config.yaml
model: "CTC image transcriber"
dataset: "seven-segment displays showing three digits"
train_examples: 97500
image_size: 32
crop_scale_min: 1
horizontal_flip: false
tokenizer: "word"
vocab_size: 1115
arch: "convnext"
isotropic: true
norm: "layernorm"
activation: "quick_gelu"
mlp_ratio: 4
layer_scale_init: 0.01
inner_norm: false
patch_size: [4, 4]
conv_stem: false
layers: 14
width: 384
kernel_size: 5
init: "trunc_normal_002"
residual_init: "none"
optimizer: "soap"
beta2: 0.95
lr: 0.0024
beta1: 0.9
shampoo_beta: 0.95
eps: 1e-08
precondition_frequency: 10
max_precond_dim: 1024
one_sided: false
adamw_lr_other_params: 0.0028
steps: 10300
batch_size: 64
epochs: 6.8
lr_schedule: "cosine"
final_lr_fraction: 0
warmup_steps: 200
weight_decay: 0.1
adamw_weight_decay_other_params: 0.01
Rows from block 7 of a small CTC image transcriber, named by matrix and row number. Rows with one number belong to one neuron. Each number is 128 + 24 x the weight over its row's rms, rounded and kept within 0 to 255. All counts start at 0. Numbers have three digits each.
Before each neuron's rows are labels from the 100 images, of 14976, where the neuron reaches its highest value: "strongest on" is what is common among them. Only what is clearly more common there than usual is listed. The data: seven-segment displays showing three digits. In brackets: how many of the 100.
# fc1: MLP up (model.blocks.7.mlp.fc1.weight, 1536x384), inputs 128-191
# fc2: MLP down (model.blocks.7.mlp.fc2.weight, 384x1536, transposed), outputs 128-191

strongest on: the digit 8 (90); the digit 1 (66); third digit: 1 (51); second digit: 8 (49)
fc1.526:116114100143140181145110114207125118113143145156152156139148138127096161132098105100116117149109141138114124105137128131087137140100131134079129111152114141184134107166108090103141078190122120
fc2.526:129140149151059146132128105120125142087111134122144162131138122122129140136125150127098176115125125201113036106188107116103131204154105085156126131103118135142123119170119119141116116091131120

strongest on: the digit 1 (73); third digit: 1 (56); second digit: 6 (26)
fc1.402:120122163125174139106128108111136113135101145104151133106126169103158129111110151141116120115124134117141149133107139134142123117121074113094105116131146148142174110088123137139095133131134141
fc2.402:135118128125159101170138137143183141173170132120186131147093126121117129087111129118132100121134121149124135106120116125155127129143163127182149111089140150141116120088133117150092158193112118

strongest on: the digit 7 (100); third digit: 7 (93); the digit 6 (66); second digit: 6 (54)
fc1.678:129086090139125136145133110145140134120128136152165152132168169114164183091124112132117148125119132137098107141145071116124120177122106131148062154138157123122096099119094180126141076144132098
fc2.678:136120119138109128120129105142172084129134097128159161150135109130137135107109119205183169104126142195164143143138135129126143172142087149121108121123155110167133108117105173107101117109095101

strongest on: the digit 4 (65); the digit 3 (60); second digit: 4 (58); third digit: 3 (48)
fc1.257:165143107135152131121110132104130124110115133120153143135116140132177132091106084118122133168116120161117104103094111086119097164090122141141058135115114144128111127118117103101139104148134132
fc2.257:120123124107127118135131125115163129120122124110179121163115146144141148109092151113191102150117154180127147159101106127144148155156124165125134133097105126131128100089133163106125122153129112

strongest on: dark on pale (61)
fc1.252:143124099129084123109126121148090131133118132094126144114132126105109121181107137116136101128108136131121114155085140106125143029104131148072132116122130160148126125078124125133142136066102149
fc2.252:164131140110083091101129149126148146103126115159114169148115162113140116130130092140107131138109143144169161147109095129138120093114116135160156126149141144109173125147108103135110117136128142

strongest on: decimal point (100); the digit 3 (56); third digit: 3 (35); second digit: 3 (27)
fc1.487:146140144154129127160122157161154098121118118113128148125112103185115179132081133125119144140122140156119136096137150111101122145202127086140106150099127146103124162130112132078139096132148124
fc2.487:043092136132205147144123123113141145148110167181158115116126131131141146141158080142120128149124123095131166118156132127112143113102130090119115123122157158166146173116159102124120106156124120

strongest on: the digit 7 (100); third digit: 7 (100); second digit: 3 (43); second digit: 2 (42)
fc1.358:110157132113111071143095068168144149120144105125126118116083141149085109122112196122128111129136131101181151103145076098126099093142158069110174137167172119168111128133140083121074147161110128
fc2.358:140131127154157116112134155121093108116111119152110107144157108123137155135149123077089160117142145040096096102144147132133127109111142057147093117130113160120121156157143122176114138099113120

strongest on: the digit 3 (97); the digit 7 (59); first digit: 3 (59); second digit: 7 (39)
fc1.111:114136140151153147120119147153087132126142125157085100124113106098132140120086144113114085103142115145096115183138113127085112152115175111144186116088115137163164163115085103135130143124149151
fc2.111:132142137088073117198133142107099160085094150094134118132110135123114138134119136151134108093132170104110153124093113119145132150120112098129106128148133141098120110076168078103106181131143128

strongest on: the digit 6 (97); the digit 0 (90); first digit: 6 (73); second digit: 0 (73)
fc1.395:103132122115088131113154099129127123123126133122123086145154110091092152113102138082155124135113132113139102135135151113112123150172149122118096113122145153167145134129100075154105118166161112
fc2.395:135086139167120133136132131154142120143143156135153139113121167133126121144149160145166176129116099146162134108141098098126140126147156140152127134112122111065124118124101135100133093143148125

strongest on: third digit: 6 (31); third digit: 5 (28)
fc1.560:141083183102156124122142121109117131139118110095158100171091154143142086147111093121135152104114112163117107138102145131105123106168131134141108141098123118119084135134101122143154108109118130
fc2.560:167114133173115137156123141115109178103182126136149111149152134138150131135117165120131144112131153087109103079095128104144146131107108075119122105130108135142084148171079113148101124132098102

strongest on: the digit 6 (98); second digit: 6 (98); first digit: 6 (96)
fc1.558:080139132139175157123111099074143123120138128130113124095109174114147088134099153119157137144150144142140125140121110133095117180141150110103107143107111095131112119121117110170146107106098134
fc2.558:133093143094142160118128135103070093067144096138117134133138117135167128149099120129092113136130116130109091164125159126109140103112119148111143116115123082139138108135102145092152072166101119

strongest on: the digit 2 (98); second digit: 2 (78); third digit: 3 (43); third digit: 2 (38)
fc1.93:129141103117150160146136117112102156123083150138098107119144100124144102127113165152127140111100122135147130128084153112092118152148104127143128085132150121125121141096153167116081146128127089
fc2.93:103166120133156162164138132116095171102120115106127144119138108127112130110146107123116168122117107144106186102101135121180126126133148101175155117120128147126120126161101136146093104172096104

strongest on: the digit 1 (100); the digit 5 (91); third digit: 1 (57); first digit: 5 (49)
fc1.216:100139125120109129122101162128136128129148101123127080121153151126163064092096127123150134106156124114130124174202093114109163148102130143167132135136133124126090118072155145132111162122140148
fc2.216:100146125111146154146134123131103139179143135164149133127137106130115117132116134141155114125133124169125199139125152140177107168137151176137117126154092123098134109115125135102109132122130116

strongest on: the digit 4 (89); the digit 8 (67); second digit: 4 (61); third digit: 8 (42)
fc1.565:091178142110179167111097113119159130109147159104151127103087124169123081131133115122141150122112153150126149107142113097139118159131104128091057106121146124094111101150169121149136142125175175
fc2.565:169131126132147164132143106161058104111178131087102124152126122129115089112092154171152133102111117179101095153110113121142139184155078098155038118115098113120145134138114128143119148140130111

strongest on: the digit 4 (99); the digit 1 (60); second digit: 4 (52); third digit: 1 (51)
fc1.294:130204128120160174120110082118131115147120122161092100096103124091167102084138134115163120174128160151116138138144120101133151135114086149089096115120162163171123103104079105136134139142074115
fc2.294:111099126136078147120122132130180133106112122120142122145125123135181175132135132149143117116117159130135086145149102125108127136137132080124150146107132093201131130118129092103133086126134121

strongest on: the digit 0 (94); third digit: 0 (92); the digit 3 (61); second digit: 3 (49)
fc1.251:138103109104120143090123114151105119107140133119099116138144089150100095133127164118090129108107142123144116142152093119121104196142142114093137122137137132115160107131124110129121103195140128
fc2.251:103152136121126181071111111118144103164173135099102144137116125127139104165126135140137118134130116161114144125096104137110122156167142129147107152127151136144106138175097124186143104212147109

strongest on: the digit 7 (80); the digit 9 (59); the digit 8 (55); third digit: 7 (49)
fc1.761:129105118140077112138122112160111141132159137114186139119120125134110155093118141138097143143105133192135088127176081137089119135136112125116097151123123134177153141126127098131077120177117123
fc2.761:158126125071140144121127111127096087143129107132143135108116141154148151085092152178153109125130135168172089116151118130121128206118113149122097122113126115134130118121093143098129091151144137

strongest on: the digit 1 (100); third digit: 1 (92); the digit 3 (80); second digit: 3 (71)
fc1.702:112109123121118114123135150138142125117177132149131129122122141155147093084132116122128107099109129131114103133152080090083121133158134120139184128155103101151125136090117155129149115147100177
fc2.702:146141130111152155116145114139169115178157140171194119121148106139134124162092132143171144133139118176093166132115170150123112169158157124139134127123096134109115108103134168150115159131140123

strongest on: the digit 4 (100); second digit: 4 (84); the digit 9 (53); third digit: 4 (51)
fc1.187:152166084129175116164093157119136162108089099164110110129098131126154126129142119138105160144108124109112102126074140103115095183122142099102087088152172136138137098128137106120161130070109162
fc2.187:121157117111132094117127122104093132203123090162108115119146105121138160131119139116129127124108172154146091130131136120118096048129112174119084122119121129134147135104109128117123137112164147

strongest on: the digit 5 (98); the digit 1 (95); third digit: 1 (55); second digit: 5 (50)
fc1.496:122142131137103126120084180157142115117159099165157108117139181138132105108118119096142138105137125130128138156174122114125127168087138160169140126139144153143117113065154124147150184135154146
fc2.496:097150120112144143111129119128073122173165142147141145133129107140120111126119134138149124146140126178133185117151124138164107207141125158113118121151093129113129117113131124085106112093126109

strongest on: decimal point (99); third digit: 7 (31); third digit: 4 (26)
fc1.175:108139127134164130147171144144142165092176133091116120102127136135150141096134096102131163120104093138136112138104180118133119165121094074142102134104182146098136127131095092112152153128168114
fc2.175:112094146138153110168121117132229113135157142137159123138109137131131123086117104118124136125129136127120169149140112130158127097109162151116151114128148120147156168090148149111116147135095106

strongest on: the digit 9 (92); third digit: 9 (70); second digit: 9 (56)
fc1.661:177119097112121138092161133125111135116101106091128117154062176129152126095113170121134149134107126088103105125142102114130137177099160089129096124113152107143148131127151114151112128120083133
fc2.661:152173128066126158105117093120082110127094106144150123118120153136119126144105166125114082145124155152146153134143122138101123111151134192135136128066132168062145152123135117091121102114149140

strongest on: decimal point (100); second digit: 3 (26)
fc1.60:164146146123162120141130152128124137081185100147136118118181132137140121183121147122155157153112138164111100073107162121107130181168097086108144135109126114082161144099138136126143084103107114
fc2.60:083149137147161179115129123094059162162076159126083103132152092122150147149096138168129124130105120117194119141126102115077129157090124146150142136148143133179132133121127102171134118115131104

strongest on: the digit 1 (95); third digit: 1 (81); the digit 2 (59); second digit: 2 (52)
fc1.128:133138109108096151099133129143151155137139140166118059125116118124124131123112119119138139146156124113095123136146120144122108102143094098173141133129145162151076160094148124101154142172123105
fc2.128:135151121141164166127128117128127124157160119159104123136153086126142154147135131061193114117130170123094150120141168122125123145136177156107084127105120104095143131095185139160144169096131091

strongest on: the digit 6 (64); the digit 1 (59); third digit: 6 (43); second digit: 1 (36)
fc1.552:140151083146154156120143154110157108089073160171127094125096134117129112133132102144136134138133156120117136150135162109163140101090158156146107137137107127134126139109090130089110085152144150
fc2.552:122117145126125107194124147098167144191097142120140088080110118116112128167146114132120137104143159124128172129159069128127118162112114097148160119141116166069112103126147105211120092152161091

strongest on: dark on pale (42)
fc1.625:109125084154080152111135119136129145142142131143184116145122151115110131147157114117145162131129135126118114116127139167116187091111152139159116109113118133120169117075104105154129129112112161
fc2.625:136129128053049102104149166149134171152133154092109139102096154123107137091125129111125060158140109157124134099128093142154145119117150143158119136115189129137133129134117139139109134137150119

strongest on: the digit 8 (83); first digit: 8 (78); second digit: 3 (48); second digit: 5 (28)
fc1.428:174121146159135117129129133150088139130152094147123101111163125154144151152118132129074140139138160190125125090135138130128187118212133113117112142137129130117166161133158142121174079120147154
fc2.428:073121143170192125117146119111108157141111193175155124136112112137149140162138097156132149135126100124147184120151116119113154107105144114146114126089128170160121172100116090104128108175131125

strongest on: decimal point (100); the digit 3 (68); the digit 5 (59); third digit: 3 (44)
fc1.302:091148151105115134194144128123166143140138137121126132132123131115136118108115118144128114127121125135127128054148159126117179245153165136164169125140093137112128130146114122132130146103170149
fc2.302:128137141135142152175112136104140114154145118141113123129116126140144150083123068104134123127125128113098095148178139145119138121090173110115117128190126134104164167123160095147125124122132141

strongest on: the digit 8 (97); the digit 1 (73); second digit: 8 (51); third digit: 1 (48)
fc1.52:130110140142129138132126152176110130114161124146150131142128145133124171101130091138110133146134113132125102118135131121088151127179147146075122103143120115146171148152117110117106057155134120
fc2.52:130143147157061129085117149126170127073109136110173159122152128129121141135121103149085135106135126132123059111176123134054138157139122086151103136131125130158104116165119147150151118125099134

strongest on: the digit 0 (78); the digit 9 (63); second digit: 0 (53); first digit: 9 (48)
fc1.265:131081129114118163119136146129163116117116153140118126149150097130104184158127123112064119152106138144137108125193147171109118107123116124121119140143154142129101114138121126108120080173124097
fc2.265:127135136126110151127124117123112104066188100096133170132149136109115102102105143141070156131136119214077118124160093125153112219151127097143120117117128129085108116206125126150150161121129150

strongest on: the digit 5 (93); second digit: 5 (43); third digit: 5 (42); third digit: 1 (39)
fc1.125:125134145098103133127084173125116111110194082154146127119142117162156134147099115124115148110122138115126127122161078119136141170050132129162119089144143124160106118058160153135134179138163133
fc2.125:091142138128109120062132117130088104170170130126084144139134097133130133142110146139174092154130112187135150106150136141137111201154126158110113138127116118139126117142123112106161117096122121

strongest on: the digit 1 (97); third digit: 1 (63); second digit: 1 (38); first digit: 9 (27)
fc1.291:145153128094141124146115096165131150094132139122201136112071170127139125133121153138131108152120110165113141133157119105116113067060120135146102111126148109173114122127133105183129148152132134
fc2.291:137106135104099161172134126116162163126108145155164144134100153121160124147109116126095167136133092138127117129118107123127110135150125113171156132109075137165134129142099090085120098109171117

strongest on: the digit 3 (87); third digit: 3 (68); second digit: 3 (55); third digit: 2 (32)
fc1.309:168107150142096097104141107125097123176134149155118128093132142117068142116078115128104116141124104120114154166160137132155141142090152119173140138143089124145143131113135096116114133136127112
fc2.309:123124117103129167138123138114111134131165150080120106130139105126125153151105133168114093090122181171159098139163156121145133086104104103150136129185105098133130072127153112118139168082127117

strongest on: the digit 1 (100); second digit: 1 (84); third digit: 1 (73); first digit: 2 (28)
fc1.414:127108113137124116138114135117129121111089079132098093092097153137138162124107098099117102151081112108091140117100092122112124161124140119108127128108166102117130131169123107140119087173090152
fc2.414:133129130119149042084129103137114159106159109111077127117153131112131138143140103066156141122130112116134141105170125113124134113111119120112120140099144153108144112095140133193147164112083111

strongest on: decimal point (88); the digit 8 (86); third digit: 8 (86); the digit 9 (68)
fc1.154:117157071103091117144095125137122162127112097148102101121143153193189089113124140130090147120125123132127146152126108121122107133161119121134078099096193134160141139112100117077129194099095117
fc2.154:115147131057109170098121099117136100075145103192109146151110148136117093204119150111097093125119121112133120152167122149066101087117123143141153141115115115127140110077126128068143096193112123

strongest on: the digit 8 (90); the digit 3 (87); third digit: 8 (84); second digit: 3 (76)
fc1.371:138112127131108134103112140110151128135139111144128121136120131138149078133120132169125110093141102112122087161081099109111098187156098109102104121124156165104142115129147123142127126141137117
fc2.371:114138159107118105119143149127120131112200108170120163121120089131134115105142075139129131135125155172120100097140087109146139084143142125137123113125124134168133133140098141101159152156087136

strongest on: the digit 5 (85); the digit 7 (62); first digit: 5 (45); second digit: 7 (39)
fc1.19:116106138128128084138125140153117156106164123151148133134171115133144148078153109131084117111144099104090100136152090131131102130129143143156100092105159127175123121141141077170142164161125134
fc2.19:130135130152134126120113141117114082111148122122149145133135180132142132161134142149125143118131086157170153097134090124109135196123138138122122128180126136144110155163106141101117142167131156

strongest on: the digit 3 (96); the digit 5 (84); first digit: 3 (51); third digit: 5 (44)
fc1.131:071125146105118097159146118129132154100134150135158103140136144145127066101119126095139123125115123088113125122096068118117116170173138127150167166119097154111148110094103110112164114080095157
fc2.131:142118124110097111096120113154150078109136128112139138116090179117134119095115099131151140156124123198141129142119092134114096169119137165115158128097121119130130143099142135126155125091168132

strongest on: the digit 6 (72); the digit 2 (66); third digit: 2 (51); second digit: 6 (39)
fc1.4:104111109112155121134122142117166112109120106151100108122129150120145083146126133142126125111098133096115107130237133122112164121080119143106089103139126118068129112116145132106129121154144113
fc2.4:105140118091106085153135121132113114187169132120130138096114135111108111120133150156133099120133126191173125132147123130115119194153137150148102121119125144125126138122136098135114107125161114

strongest on: the digit 0 (86); second digit: 0 (83); the digit 2 (78); third digit: 2 (78)
fc1.337:160098125156168132119148108134114148119137137119125110129130165132154152151143099123135144111148134161105135102146102122093123133073149133146106111135155131121118096155121117137139085107157120
fc2.337:098101119114123086118142152131099106120136164138146142151125137135106121110117131104130167142118137127110118148103098141166131090131125124146107127144130108117121099115155149156143142126150116

strongest on: decimal point (100); the digit 8 (74); second digit: 8 (49); third digit: 5 (37)
fc1.635:126114185137091118108161089143131091126123144110109136165129099149140189146132135125117132126148163127125160094142164147134123119140122138144155155111113154106086103140166129097146110143140095
fc2.635:119095108173143149118131139121144187144115113150134103140124100149108144152153036086146109121130167140111162112163087137123120080141132105136107119132147127109131156103156096155122130143110128

strongest on: the digit 3 (67); the digit 7 (60); the digit 8 (55); third digit: 7 (38)
fc1.347:122044154121128181152133148117134114134149131138103046127119122118123115074130124145130103197109117152094104145211116112131129136117125115122162107128122077142178152125121149153116134153121162
fc2.347:130105142071101175129126107129096126124140153141129136127118114129102125119094175169125111092128157169127097127127181127101134148127126129178113121173097112123129099125109132099117195129155126

strongest on: the digit 8 (100); the digit 5 (99); second digit: 8 (57); third digit: 5 (56)
fc1.207:109112127161108109124156131145148126113106136167160145079080164164125188114136107125109151103135106140132116089160113158092118151151095167123153134151113104172141160102126101126133074127108120
fc2.207:127088123156098094126128138141132149156122165149115159148144108126156135127172103115165135143138137069161112135123134136074154139136096095141107113136159116173125130116146123119126155146122112

strongest on: the digit 6 (81); the digit 5 (79); first digit: 6 (69); second digit: 5 (63)
fc1.163:098138126145117164125168143121118137141122146136129124153178118141168116123132123120102131132104139114121147101158128111143149144144143120129088153109160134147112097102082142112113046071128173
fc2.163:127076129123116139152125116104082123135186110113175117124149092122132095149108124143152121128132105137121193142127086107147155113131139145156089118089137104123132114146095106161099121118110130

strongest on: the digit 1 (100); second digit: 1 (100); the digit 2 (63); third digit: 2 (59)
fc1.684:160108152120112137135130157094150126158100151154148153141121117109135133078144165132062131105145112140116162116140125117142103132120142106123094121098093117137148122131118108123121127162162150
fc2.684:103122142126104140127145093155147148094129140122136160120105186103146106123128066083135146144125127129158125084165122136157118166113126037107139114123142171151111123106115117208151145154148154

strongest on: the digit 1 (82); third digit: 1 (64)
fc1.336:170115123125098130110137128118130125127081131139146103152093128107103166134147118136152129122121140124123153099112155139128136109132178093166085098121109135156171160088069118137095112169088144
fc2.336:135096148093075152127121180128129161144092149112094104096122128087109162147159112139181130139136125121154150100137102116141113167108123102119155151166134135092121113149146121172135108151141119

strongest on: the digit 1 (97); third digit: 1 (82); dark on pale (51)
fc1.21:149127125131089121105123130179151140149167114100140149119119097165138142154127094147127145104110120078138106137110122142148142111109169092094118127084108139110144148092105142125172137178142147
fc2.21:132102143136130149080100144133134136121097166115108128119096110128126140150117130115155138116112125094194115115141078118099120123101114114118099137097133151165118134121178137117132119152101139

strongest on: the digit 2 (99); third digit: 2 (98); the digit 8 (66); second digit: 8 (65)
fc1.697:170139129110128140113120128106118125119128130173162118143118151145152116145145124114129121133118121125119139080186153135134135118090151121120133154121125136163149151143076159088149137127126127
fc2.697:145096112080061136098139099088067173145136130134116096152120159135107151151133142118146127109129140100135141109140130132086117069116179114173112122098142125079164131086118138091150137125148100

strongest on: the digit 8 (100); the digit 2 (75); third digit: 8 (57); second digit: 8 (47)
fc1.665:106103135128097144173124120126141144112117109151110134154085166161127087116119161140142131092108107114120120108096122120165157141167095112137117128117150145125128125129121094173093149122139111
fc2.665:101138168111098100151142164120128137122181108163130180143106118129139093110135108129140132130124143122115172106108060130126125097136137094129171128143126126150084138142109147119139122117094109

strongest on: the digit 7 (100); the digit 9 (56); third digit: 7 (53); second digit: 7 (51)
fc1.260:168115111135091112143148148147122133095166119170137131124123127160112160129120120109104132139121111158097085132095049137090123149119144127118126146124151114139126150139130109182132136177125139
fc2.260:131110126114110087125124145139140085078139110105152131148149086130148146130125133128155133116122164148158131144168107107125142147113087126101120126147110115133153121106113147125091110153115113

strongest on: the digit 5 (100); third digit: 5 (91); second digit: 5 (61); the digit 6 (55)
fc1.322:109098134154122121102134091121101170113141144173143135130107148110143138121128140139143123093123130113109097114096140132101158137128116176130118118138155113120119113126132131143100100102162143
fc2.322:118168139094158162162133116094081083126203097142184118131132075122113115104101072133118123119139103160146157106122105131152145122118139086135179095098126154089124136126075098135091108177127099

strongest on: decimal point (100); the digit 3 (54); third digit: 9 (30); third digit: 3 (29)
fc1.123:118125087143148141155118124109133125120130156137117140134118132127143087161101158128099125186118130136132121076161187132107114225150112139120163141101109139087144094124112124136133144164146162
fc2.123:148101133142171159098130119108188135170143168142101165147139070137141125118112159122146114126124080092157130142098141156122140121106075131154125151130117133133106124139134133148128125146135147

strongest on: the digit 0 (82); the digit 2 (68); second digit: 2 (66); third digit: 0 (56)
fc1.100:107126114149147120156166128115096144148120126105122153100133118118139189101145133105111099141122109122130151138133143130105126184102124128117150120172163168160107143145104085114141152129128148
fc2.100:083129136129126137100117134138184151101163148144147137113136167134127129115137105133114127140123099090102114142086126134175149126128140142111148123156153106177135110100095141120126142099118147

strongest on: dark on pale (36)
fc1.745:139154085158108148118128115181100151157151104144117138130125099095091090100115098142146135116126151124123108115187103094127161082176160126147169136122089120163096159142145178154120095129145193
fc2.745:163112128095074159142121119136169141129132127144182113111126119144110139140100128139153121117140098119116171117109154136137099133151138141149119125156122110112132108133142182115079145159132121

strongest on: the digit 4 (80); third digit: 4 (78); the digit 2 (60); second digit: 2 (56)
fc1.619:110124104146161143157131116138154130131129110145095117146148118128150172140131108110107117112149120103130122120132168107113134139095095097100102117153148134123105116131114080116145157107167150
fc2.619:104111126111136123099131117125205102137171136158091138134135143136122119101126115114129164128115079119119159159095126122160117110142129136143148120131203106152110148114111156127140130154120134

strongest on: the digit 8 (91); third digit: 8 (56); second digit: 8 (45)
fc1.182:141167129134121130132095106171127100123187132103172093118153096136106127095110130132140126125137115125160099145162128118098156085133109115110136116125133071151106108148106114137156139166129153
fc2.182:139096120153097155163142126115215158104085135175185120119134165145131127155116139159094173124132122081106135144127142112157110146157158133202118120127120129141118146150122130124095155175146124

strongest on: third digit: 8 (42); second digit: 7 (36); first digit: 9 (31); second digit: 3 (28)
fc1.141:092134146101152099138112137116092123148152129188089144115144093131140140098122133156089126121115099135130138134130145104087166152104164082146108130124099160123131115152107130112130132139131133
fc2.141:083131131094124190145127116088103135135129119174082137134117133121141134106154095134121092106137148133110092117175117137103089093109124093092145146155097149112152149133176102169129125104119124

strongest on: the digit 6 (100); the digit 5 (100); third digit: 5 (67); second digit: 6 (62)
fc1.177:106112121139122135105113096105113159131110144147131118125100182115125131102124150124152126089111138122100122102114110138105168160125144155109128126155169102116114097100129099144094077095125123
fc2.177:112138131064134151159127103114069117116196108125142108137132075124108105099113064121137133120125127166170138121128110140124120110112121130145179102092126141098158133140094115147112114189141112

strongest on: the digit 7 (100); the digit 8 (59); second digit: 7 (51); third digit: 7 (47)
fc1.362:134126168133103125113103136101123166091108117108129104102130127158111080103163136154141152107136151107142083158153112133114127149118100141111125117126140111082115144134117112142134152123082125
fc2.362:125110132135088123126131144114131138111141114142120153121156142141141105064090134117051093118137137122115093174129111134165139122126145155115113130090129110115125158154158167090096118106119121

strongest on: the digit 6 (99); the digit 5 (99); third digit: 5 (68); second digit: 6 (62)
fc1.655:105129126150125141128128108123122163132077163112128119112119147130126098122107120130184158103109160120115139129141156106091160175124158146112145135121141118090108138067138101128132091095116112
fc2.655:112136133082148150157125093117075131121183117121182108118138066124117106123137098138148108127130151173171148143119100135140128131133106138143161105082094134083156133159095116131105117172132106

strongest on: the digit 7 (100); second digit: 7 (66); third digit: 7 (40); first digit: 1 (30)
fc1.327:128097133139099087155135118149114149085145142167165152166144172149126161139124113118096130096106092119081047135126076149111130146127125171145101137097158118148122113093111134200104127173123139
fc2.327:152122132150112106127121144139131080133162091118159139155116138132135142144113125141179145104119132175153134117137084118130142195127114130133118121145117106139129128090120150093093150123139106

strongest on: the digit 9 (99); third digit: 9 (82); the digit 7 (81); second digit: 7 (59)
fc1.462:145084092097130122153095132105141151144141131167139114142117122130113042071115140115071160155117104147143083168104142114136128168147125086146150155106107137118158069108122125146117123126122092
fc2.462:086111142182068127102126144125165112169133099149118130148137149110134116095156123113144158143121125099077140135100112116106116102106099106117116129153145130162097140117148154097129105122113105

strongest on: decimal point (100); first digit: 2 (31)
fc1.277:104138102125143113171123131107140120131091136113119132135106150152125107149110161162140123212083124124130097118125171101112111240140062114098144120118128132101131107126141094167127133107131139
fc2.277:112107124123209127122118123105174142143101127199100100116127115117140148127108151113114112103136106153145107139107129139124142109096132173130122134156108122105118124127153153111127129111138157

strongest on: the digit 4 (98); the digit 7 (84); second digit: 4 (57); first digit: 4 (51)
fc1.288:118145121115145116117114111143130112107128110127115129099136145130140164140145121154111157161135124137144125112148102109131164153090082118157056144157145140165121129132064131152138160158106134
fc2.288:119105139064113128114136114132204130150148149114152111123112188137124141115106130118124072121126133131115178140102123143133137130130139200136142134072135098139155121109101154114125116114134131

strongest on: the digit 8 (81); third digit: 8 (72); the digit 2 (55); second digit: 2 (44)
fc1.553:163108073147112101113126145132127143100131126166164117106110099196146185101182129142090126105123135145146124151150159118117117144094113117176152127137160122131133169109106121109092121133083116
fc2.553:118105135083106155077123089143122113087135125196075162139140116140130140099117173155140107119139150092178145120129157140118127133125126123127127116119157104155109138134085161104159091158121120

strongest on: the digit 7 (70); the digit 5 (63); third digit: 7 (60); second digit: 5 (51)
fc1.359:125105137143191100155101168142155138107137156131137101084129148113134093141105153121138126128112149152158112101106083112141141145159154158102104087111170098091114091101149121094147161100196084
fc2.359:148150137136155115205133125072116134163118102151125128139110158130132148134101133138125131102146115101123090089134131119177112116114143075149129123112085168092104165098118135128075112157104149

strongest on: the digit 6 (81); third digit: 6 (64); dark on pale (40); second digit: 5 (27)
fc1.680:161082133131128168147126135137156103138116127130101136134139099110127135155108115121101134138126140083111115104189150133090112114136109122129132133160143130163104097100119115107115127141102130
fc2.680:157133139109113098106123121137131127067189082089121154133154114109120109108111144138074140134135113171063137132126094118178116158154116075126162112112129128059125122186110116134147128124127172

strongest on: the digit 6 (99); the digit 1 (60); third digit: 6 (59); second digit: 6 (43)
fc1.659:154172113111126142139127135148113151146155110138144125122137092107108163115143111140150125082149130066174146136091119105130145097121131129135105118144164182104146130182123157130125180149148150
fc2.659:158123129157067092107115136115147108123092144102104125125095178137133136156183118155145079139137138148143093120119120105130148185111145120119105133172132124188138141121144115083090152158132151

strongest on: the digit 4 (96); third digit: 4 (96); the digit 7 (81); second digit: 7 (76)
fc1.434:215149172098113132184150155102118173134120129113100179123140140136110151133110114129069135117097126102130126109135158126123128123128112146102109114151133147105150103177131132118106124142140109
fc2.434:186121128167131184170119103136149106157167123131070110128153102132116113123146131132126100122134117137181105131084107130123114128113127147125146139151135115196137111139166124120141090105108090

strongest on: the digit 7 (66); the digit 5 (64); second digit: 7 (64); third digit: 5 (62)
fc1.461:172134174128118121156181152101129060102128136110106113109142132148103148121127132139071164142149120134152134119156169122100129118059101116146128155133109137128138121132132106103132144110144126
fc2.461:130107142100171158113123071145123134123184095115072148127146097109104121177109087156109119135129105170119131116152104131139106161132087095105171130134091098168118108178151134124154120117108155

strongest on: the digit 8 (95); the digit 1 (82); third digit: 1 (62); second digit: 8 (58)
fc1.220:122110110175156163128119119144084096101152116144129142126088148182117114118153144127107110116124140113150151132131099115091124142114137129089114104118103157168123106096092043124135097164155156
fc2.220:103130139161076146104118119141170154108087120099172117104130128135130144161135102141121146129137153110116076095158118142078132137164145063156146151115130136157112124164113079149156077147153149